Rows from block 2 of the encoder of a small waveform VQ-VAE, named by matrix and row number. Rows with one number belong to one neuron. Each number is 128 + 32 x the weight over its row's rms, rounded and kept within 0 to 255. All counts start at 0. Numbers have three digits each.
Before each neuron's rows are labels from the 100 clips, of 14976, where the neuron reaches its largest size: "top examples" is what is common among them. Only what is clearly more common there than usual is listed. The data: two synthetic voices taking turns or overlapping, over music, noise or silence.
# u: gMLP up (value half) (encoder.blocks.2.mixer.u.weight, 336x256), inputs 64-127
# v: gMLP up (gate half) (encoder.blocks.2.mixer.v.weight, 336x256), inputs 64-127
# out: gMLP down (encoder.blocks.2.mixer.out.weight, 256x336, transposed), outputs 64-127

top examples: background: everyday noise; second voice: none; crickets; thin (high-pass)
u.57:174156127124093089207184155068108122095146079143125182129121088123091095119119119121166118174112091078212122139069108128117124170092115083124111157079021137157111151105173090133118098159101126
v.57:143133144152149129168145083117129113133050084161133144160100140159079084144140165154119075185126150117126101157085137080108148130084103132139123103123118125156156168107125110127104146123059180
out.57:130153144176132121111109106114121134216130180180139137104116179150173155138128181136124136087188157134115111077136129113161195075151129066076139107154173083106172127135126160156183131119110100

top examples: background: none; second voice: none
u.258:163112095101089057118109140103122139117127187123170128134123154134152123147115169115159149158149185093146125165101092166051135192142096131086127186170170104087064144123163115127135139146097109
v.258:096178188191095109173112117104102154134076101125178142095135131157101096078139101129092075155174158106135116106090130108143110122114126104118096159068138130074137123061124192123124073153098109
out.258:095137139173115142116165075131092193134139160146178183110133149151130129038178145064132108131143101101174138106133099089149123129094114113175144113137156105099168213104081149136152120193092153

top examples: thin (high-pass); crickets
u.167:165117165101116070194148144049131111104115082114151167150144168158095128114112096120076127117148171060185027128086130093105119173083125096141096143077068147185155187112145056108107144135124097
v.167:147116082090160179100097144153162119096166083128077099179141114156119155123171065174172154108110107159116153093114088186111159135148127164091115133166149127173098114134077058056159133103130088
out.167:118112117154115134087174122136111052113089121091155169122144090152212154099110093150109119112137103103126132148109113134146149136081155083062182120146121124145122101115096169112071166134171066

top examples: crickets
u.215:156128148143111091165194113126117110089088081117129178187095072140103049059121102117122031154139113105212111156093178106130144190093100111168093135101077160148128147090140113117100110126098177
v.215:097150170134135139159100092148126181105098068160139163141074120143126079127141093128067073133087130099171146121102140100119129102068142092120085123124086137144139171088099130096080071130087150
out.215:144132121166125137079150115147105139191132167167140145119134189190172152118159174144114165089206189114126146087123132120121188092129111070069134139165198100102165123129105149149204175134096083

top examples: quiet level
u.298:149145127132142117134146092133163127134067092169135158188114155158091061122142136157131097130158144124148131105135120100092138078104145147129109151161061089174109153087124085102129133101082095
v.298:127118064125147125091088187139136081105160103120088063165131113183122137121133063151158168117129114110094147144069134147123155153151075152119131161140123101145144133095113062061153120134123085
out.298:136137069128092160130148080136100157155126126148160164108108163156171138109145149119073137091135141112133162145090125175103171105133098089082120154154189132110213118106086155088148140144105068

top examples: second voice: none; background: everyday noise; thin (high-pass); white noise
u.93:119102092082120053124108199084127122096159165099137102141164136115141149136123177127165111138149164146140127162156125115094108173107118127121098161142129125098098132164192084143084168137180077
v.93:181168116143128127120099152132150151103096091159106124166074153137147107133149080198125162128131147114127085104133104175080159112152170115076124094120124116175125155137114107119167104115082099
out.93:102135135166101094098139072124084141152146161150163183086125152165094113069180145089155137073152145111173111092154120108128083114092133087148108139118165080051106210143082170146169118193088125

top examples: quiet level
u.165:159101130126191172127111173165152143116148149149086118137134125168175127154181120178144148138141093201142110103128081147080165092136153130086146093173137094101150083129137095099176144056167121
v.165:130179197169091140114122109100088152147074125180149165100095126126106120098120074143077143083106154109173135090102172076153112100130095078115137151075098153084153119079135207113104111164102150
out.165:128159133139118130111171116103111163145130109163106071074101161158144159126192160196103061108164191120097120174067152123105140033116083112093131119081189181124185105112113126115149179129150147

top examples: muffled (low-pass); clipping
u.249:068102168144131102113176112122107074150104116112184151095158119176094084095097030124109117113114112094164147104084166110142105139103089109159094152070114183140137097093127193107090110191105160
v.249:129128165152066068116188106078092108118085121113157126097165105154090089114072091091124136091132108113183122149095181100186116152118120098139060179088094163098144114098187144173096111175142145
out.249:136178210113113093123141197071159107139133127086083140087121133089112125164083146131157116105164183177115062143139140089159133146176154108120103078091140081156126138187144107121149123082148064

top examples: background: everyday noise; crickets; second voice: none
u.184:186159162131084080140141117060126138112100101130134125195128155132107082123148122126151118143174127129140050179121159117078136146105136141149087112128083128157155214136156052097107108103126101
v.184:111160155148124126111117050121088168142075084182135167151094129153078036098156111131105073119117126105132112157073119098104133105088115064114063142092093107130157173085127138123130082142068162
out.184:111106135140146118112106156139108161135133143084102101088154106134163126153135133119136112170083106136113175156195130186059134124140125113123165116203147154126072106143097173116153122115154146

top examples: background: none
u.156:089096139165088083137149108085105097149084096135195134118156104125092116049114081117091118105129122074125136179115152134155101092117057104148042166107101148123127136072147132084121087158115152
v.156:180194147176109112125097125098111159171143143160105098111071194072179135132091149158121155099168183121120065112158134133146173106157165111100162097125158107118147130120158163151168117136126094
out.156:136156148160106112154165078120106110161077090133156151158089126109105075115072094132070054133103110100142097178125131159142126116156109066174085149122105166132176101087124124094095066145076109

top examples: background: none
u.218:162081139134140129127166129123111122096099064086137156145148097124073095127111087144149087143083104123177056140091166142137106156075137112185104168070044166117095142096104110071033137117142139
v.218:137128163120105097149092109083128175107093170154139169160113138118139077066084155147082099137151169092137099174150144090074114179091157073117090109129145133084105143115151157146133099137131133
out.218:172179121172149155058126159122121081190095178094128128123131171156170144160140198177176220088133158179121107106158155153149131142137097114086140097117154095126139098169154120196169154123152109

top examples: quiet level; background: none
u.87:159104151178069137176128107101108150104145071108126160154144120155111122102141151162048080096179102079165169144092088104080164142098111131116107135154107161155207154077125137108114158135092136
v.87:204124097110127148102098168136093087125112102116103120136141151157105099134103119196210113116164143110162135166141151153105156121157092122068059118130141086144135149101156103078074124145175058
out.87:090132165113139096177162080115145124172169147082147125082142114111135137137080164085124127145111099125126126170164141094197104181189126116154182118137181065109169175133066172116140091107139150

top examples: clipping; background: everyday noise; vacuum cleaner
u.160:117120157110158111151179132119140144058104057190149117196091159101120133172146121137150166114140125147132109131065139123111131131118102138191095129074094171134222126149140070182075182090144158
v.160:099159189129155107137125076087151157136064035170139115156122149106103112133135150140125135105120153138107098123074097104085084091089174130133063146129090145136171169134176143156098081125118135
out.160:124109119178141150071130159163127165141152073179136115102124131126181162159134121157115203100132145132126185114086088135151085104087118105082118161148132133181153126130104108073088166137123062

top examples: crickets
u.279:117136118081113082176123140061113144089111159142148239144098097097091104105092121132105071115181114092215149145153132135151126180093134090146099151161088142129118171120121104123134131125134149
v.279:161140118156133096135133123062086096107083169124090157122102130170148064105074094154130069123160153121147104149127174083128169168127123071128093110085128101076157109077147153136142109127105110
out.279:150162130137134108117129140136104159154124181178118153120096150104162141147124151118138176076160168138156155073133133158138188107192135063096130131148191058078120155131127170153155153127109104

top examples: crickets
u.82:085135140101085100117085137117086104083133115100172216101157126117137128127094117088134126137127124145203156175132119090145154170078070091106118204095126153122115148104106130075133096198123186
v.82:161170119153151175105086131166142165131112078159112132158065141167116110136193086167119136078150154144094145098097090175068169115138141144069113152140132101186163138110091105076142114123066118
out.82:118102158166089093088155127145118129189107178166146108074088151183106081030159110114116143101184099104102100052157168136150076114199086058142060152175169100080103162098094161074130119143085127

top examples: electric buzz; clipping
u.127:126159103134114085138181168119145093188132140066163127103169126127140111129060094077119087191131144138127130192135190127150090158120160118114166136109133175158137132126151198126165131129142096
v.127:139157116107151048161188119101136128117151128115111107117102102105155117109117088097111086161101140155097178180183218136104145136142145137136148142093114169106095150149155183119153079080135173
out.127:106113165094106080171144222127095109111150129087126126108164139092133105173066127097145081145120155157151120101197147101144158182120196181154136110154108136083124158155176187144158147134126163

top examples: clipping; background: everyday noise; vacuum cleaner
u.23:143151167127085067165116110115116115059098081126147152160137137113074127130113126153142152126150093109146056183100116184096106155109155121154080148075073139137155129128129080133091153135125094
v.23:119138165129117139150100041081137138142087110139132137172075193132076085127122152166136068112135129130119101161142110114093143123116138149151105156126086091160155158154149114131112154105079121
out.23:098085147076150085163124181097112225070094155133077080162098139143155133189176114142160130161092110115096160153148144183066110137146106120092114156124111157193085075145159079121118104092150085

top examples: quiet level; second voice: none
u.88:159128086035196136137126151139141120146124188107094115144087088187158149147159136187159138148127074133140150113112110156083154192103119119125114105154140084137080113174104104081157123124140104
v.88:175144134133142139100100103167126190152098157146125110127076148132122147139167163170114133113129176120101114094169090125078117117133185123085129103162175091176077156122155112120138107110117077
out.88:106148187128108139131109071153145096171141157148157144094135117123105097103140120085112178129163093121128108042127046127153058156161154116148098155129119070138135189131106139103113124138098132

top examples: background: none
u.274:153105124095134101178162124093099045098134152073142138139165093099104110126115115083132098127094140125172099162112184181139129162076170075107131133119090207093076155106133160122075145147157155
v.274:233184150135150182099124143107109172178140179190066106144074174123157128143160143128148170134153159173130164130145162145125195097157112163092112115161131125198200136101101116149160171124110104
out.274:081069109124141123109094181125105145137200181133120079114126189087136179133169151086177153102178152152114160064165133090126191104155145135129126112162182102037080149158091158165146103107163077

top examples: clipping; background: everyday noise; vacuum cleaner
u.178:133109144103135094203188150092153136099110083112148155128129157102124110153124172102126097186125131151160077182120127111113108152132144114169091094137133159109157142144136119169104130136165117
v.178:111157162135149160115094101150150197093106056170135127166077108147077129123163081160121121116104126151082146098062080118076130100102136114090073125140124115168185152111122090087126098100105138
out.178:135140147146131141122149126153129140191172156140160157059174107036164150104088122071108197126120096148138168111128129197183099138179161119147167072110154117114116155096124196117100114150140165

top examples: crickets
u.207:106127126122090114135125098119114101117076107092151181200135135154115092139139108130132056143152116134193099200127120119108151154117134080115114147054103144179144184141136049140102140133127083
v.207:101117130123142125161096156163145105111164112054091116139151095113173155131101101137128052158095071151107176113121125149194133147094171153145184148147125159153127069137110138100145081075152132
out.207:122087073131106148133172124097116102101147149171127108134097164139124137162140156109167171124119139117136213126110111116087161123129097171145122144206165136075175165167092146108137198122157112

top examples: music; clipping
u.157:113088092087095108128107175103100118100157147082167128147161129129057110128156114152156136155128157097165146181112146182093092189121112154091091179139145132107100155151160099078070185176172083
v.157:112121152121149118169155150111154115128143123063109102087111143100142116114095124092152102169096107149094129107113178056181121166117193113146181118115152167112085089160164141121114027087145173
out.157:096127137155094098124144079109075183129134174173176180128138155122132149058153148078134121100147145097158118085187102085138091104099120084128109117076139122093100211121102162150152143182126129

top examples: background: none
u.253:145118140085134137192165172088124153057148169059136183158138130158096097132140098086133082167121102109203114169134133105128127211107115139142132149102065164119107197143100123132121172160136141
v.253:105182182183115166124128080165112193144070105189116148130102122143090039110149080135068061109115104143116130115092127113107144097133171088110075139109103154157165149075120153123141084131057179
out.253:142100156171114103126127113154124167176146249157143138083162168110157145114098155103137187116158120129154135051150106140170105135124126043133142120146128050088143174099145187132164137144106118

top examples: muffled (low-pass)
u.177:185125144143122107146148100114113092135134032090111152148099082145076117116120070154148054113122097109171076126080132107144147158088084104132097123121039198167155127071186086086081111135095112
v.177:130121074141125132122042142109032085132149119122136099106135120168121099104137136134103131108122106099115133156119194128108113188136113120092063156147141139093093117133119106108113150176145118
out.177:149149073179153157076109103140127157176135148172106115121114151179178135120154153175111136069151169125095162080127135139138190096120135081076150122152172105103169105117120134122190140115122088

top examples: background: everyday noise; thin (high-pass); rain
u.260:174099093090082077161075163125134173063142095159157143149110081117105157109138143166151140167189159132174133126102121152056084174104108124099082158166119119139112184143163106054055129152164103
v.260:095084122085139118184111151152206114050156079130126133147147058167142162147124102110170128172090100160128130112140092143120100166047166122144194123175064163142103106147100136084089114079118182
out.260:065118094148126160144141086181120152112144119122154165108173080171097107049188107070117098148110073118162131058124062111141097140101099119148160155157140107137101164071073162073136105164099155

top examples: background: none
u.273:162147116138143109180114133109151062087122068120132165199087090091132170135110128120106115171120139137174117196096095118112163131061092103121076150130103157176155142148146133154065118152163128
v.273:119116067106149165102062127156118111093160050132099089166105080184097127138146082146148138076120079149101166120082110207104143167111105164116107158151136096153122114118094082064130109125105093
out.273:175113150178080110076117104164116140095102164186145163104120085147171149092116130116124131094154106069145175102121136122110120095164165080124118125181142104109181139115158154130086177155106089

top examples: white noise
u.43:126101126108124127201148111133127131075139077110090185189097088158149134118164087101130109181148127098183131135189061122152166140093152128148145130169037106162118184072156065101130124100067118
v.43:095079117110166146179123187147164124122146097065090089171184088110151151148037108154124067150079113152096128116154139157187101164124186146153166101156147169127099097145108142136085099114149142
out.43:085078064104156117138130184151088099093142101088072115139159116129144134156113093120133083138094090147122176091084159183139106102150138116107133176125191179137171076123135143087126097096113127

top examples: crickets
u.155:135107129132122108186130144099134106097141170078181192132116151081157083097126145143095140143145122093208089174137096103077157191103135166107142113099137159137115130124065151126124084138128120
v.155:106182156166110170108127072173125158137090099168171134152080113128089065101160076143089091127134130122144140103102120095112132091124157071114076156103133134157139161076128128101124083111074162
out.155:117163159177105140130155109138137123177141108134117139058165129112173164135109188101129101109170153160131126101151144125162124081147182132134187098101199098137188144119080198127128139110145080

top examples: quiet level; second voice: none; muffled (low-pass)
u.76:191177072190137149089135141121083144164111150155110123135081176143121130137191156181166135112174137104142112115093155149108197122170115149105138097154110121166112129144113137072184143128150124
v.76:137126095126138089126161094131138101106123099121133116183139052154134110154110156125098109189101144113174115177090155091159136171060122108163115182132091144145157130126130092083098087133118149
out.76:118136191182088108074171076108099105162074100187165146122091143146104091086136100160088055111158124096147110178111163113142106068089098097136090153093113179114182149088162165119089125150115165

top examples: crickets
u.47:117139185106132137172163147113115114099082104136166188170128103138100119131110125154135063150150126096188089153095102166107102137097100102165115155106061115147183163138140106152145160126093132
v.47:136176127127144089138108136085139126102153155137122179163107084130110117130069109119106090153142092118146148170129134143116153179108145053174090078092121121113102160089135158124119102131093164
out.47:127107082160145157096171131140124109183097134105123163115111159195180119134180159154130137133125160117146134095127189160150169125121100120083144168160145106160093106133144124081190121122109085

top examples: second voice: none; clipping; thin (high-pass); crickets
u.196:203130148165121055177160139094128127106148128053116184192135188106116113115069122120119108142143166116137051154156172150134128177100127085110151097113101125176131173093156123140123093114134106
v.196:112177181141128162126094086156125174129074073176133162149095112164083058101158104124075099111146117126130130117090082120095140092138124076118087139110111117137156162085118126104160101124062166
out.196:135161079155167170125150139140115123139117129109097102115139119132176156156165117119126065095119149146097119147102154181119160115113071098171139116105150151113124056118102177099146125112146140

top examples: crickets
u.118:162131142131100088178154096111146111113150054132156164176118083138080066097085110131153105195129117090175049150085140107098110180080122114089115141133074131136104167087115100120094132150113143
v.118:125151170125126134144116109122119181109093095166150174133080078158094059119137090172080096110095109112150148092086100099087128122088131080137094123117086156139152193082098130115121073109050145
out.118:119135124152139126120146096112131147166141147155126152107116151181181137103109143121080149073203177117116144100125168102149206136111115053105149140160187071093168160100101156122176129135080077

top examples: mains hum
u.10:149134154134201142148133133153143140058152126131093185183122124114121112109141079124087096178094069151143153135154101081163143140082150092134138132143075169193151116122158090125147092119141202
v.10:120122127181095150086105048110099132150052121176132122122108154155070043108139093168058113117131103089125099123041150100104130137172092091092066188106137110102168123079111152083146133153073128
out.10:112125111126168127122062127156120180124155147136047073099092124135134134112190152169104129113121154119075199064131102110083166056118128117110135105151175088102102124094089099113162142107110137

top examples: mains hum
u.84:132117116128046117134129081079066082124071144159163125124118168136093073081145097135086105111172146048166108161104174121149139143115099051100078128073112113094145141097162119152146144174101125
v.84:060085096127175167163108132151151064064159069072098142147168078141161144125087104147121138134097074186097134084134107168170140153095181155134141154145098137169138111130105091111116089082123120
out.84:134063082127114140112127163167102108088149149130106141146099154151132088144176140122187184116111115124165182129105164142084132160127156169093134186138163133102126166128100115121149181150142096

top examples: quiet level
u.316:124100124095096121178131093086145092044108073125151169153123110137121146155105142201142150123171096141139126178065108155120147127097106150100102144108122168159223119083112103114091177127110098
v.316:117127164109130137134095076121138166098050052185134154159090121126068092137156109161128090102112123135128110139099090083082130118084109118115063123130073132173171191099134093138112129126096154
out.316:080111148128130101134129128134150112157150148115117144094168082104137131111060085100108183111093094154135134105165145200162061142129213103121131163119085134156134143132093189117054107121133097

top examples: mains hum
u.306:214204170191114063141132151044105154128070132105115116148108120087117121109030068164158145148170110104132108171127185105182148091133119114143103118085107169137148090091188144142117078151122142
v.306:108111129195088136150175158103110134108079107114154177107142088128085083064108061067103122124117052087188165148098131105163109136085085084164095157095117182098103170069101159118083130183142173
out.306:112072127149135100128157147118115095158079143147148131126104149150167126094150116122055072140096083105139117147134158191144139126132126051110076168152160149123143087089152124086108128140088143

top examples: background: everyday noise; thin (high-pass); rain; white noise
u.308:158137141130147143165160074125135118103102123129137151180070153168126071131125118163121062150091149133150073142115095073085136134071100067106087133116050137176139137122164099162152113093096096
v.308:117114169088167158170128160150175146115156100097093111126123086092159140131088148112154081192092129175091113106187129143194112136117169157167147115156149160158136080173168116182105071102153167
out.308:076063088095128141152107138147160133121177134145097099109152110088141156147142171127216161142118116145130166109136120113142140116125172210123170119145196151117140133166107116135137160101191123

top examples: thin (high-pass)
u.53:211146124125111070156180134082143127121117124067131163189127191133103103135087138128129099201196121142164081197151142118103159154119111109128080127161116134152148155132135115129128072147135116
v.53:181165102132162168121085115159155165134125094134104121143097148163127126160188118154126108131173156151097163074139104143088159100116147184101128103166151096233160115143107064100158128123099116
out.53:099068145118135155172198141115179087099148099127141126148171072129159112164105086113112148106101088170111155168148143122155140207130117112200114127134106171101143106109038157123090124088121135

top examples: background: none; clipping
u.8:136172115141100068108161152073124042142122184091148167140143156109121120093087140098157107193114128158135103161114114135105161166125131138180129120101100206149113131108204082185172087134144118
v.8:124114151136129129123103084131147186116070082150158139175079105173086104113153113161097043127137142164128118162089099132079124093099125117112032145147140118166157175127141109119114107148084143
out.8:105140091146191243138080146184106168121146144122119098109133118124129123175170069095120144103097093170140194131134148178110070120147137150156113093127149104086125108129059153143110100123165164

top examples: clipping
u.159:130117117160107072112171134066105093155110130087142095081131129093167120094053118134148105102143150104122177169127156126190107124157104138139103119114133122085148049140140135128139117197180128
v.159:105099115151098134152187105131111127115109090118179179112164098176087088116156084112117109137074076102201170136097134126094110175048105120179114177086081201108113157113100141111087140163121180
out.159:108081102129147113141160103152134104113090113157145153164112109164139093110138092125082086143090092110145109147098141173107136126100119077127106166173108167134173098088134124059098117123064134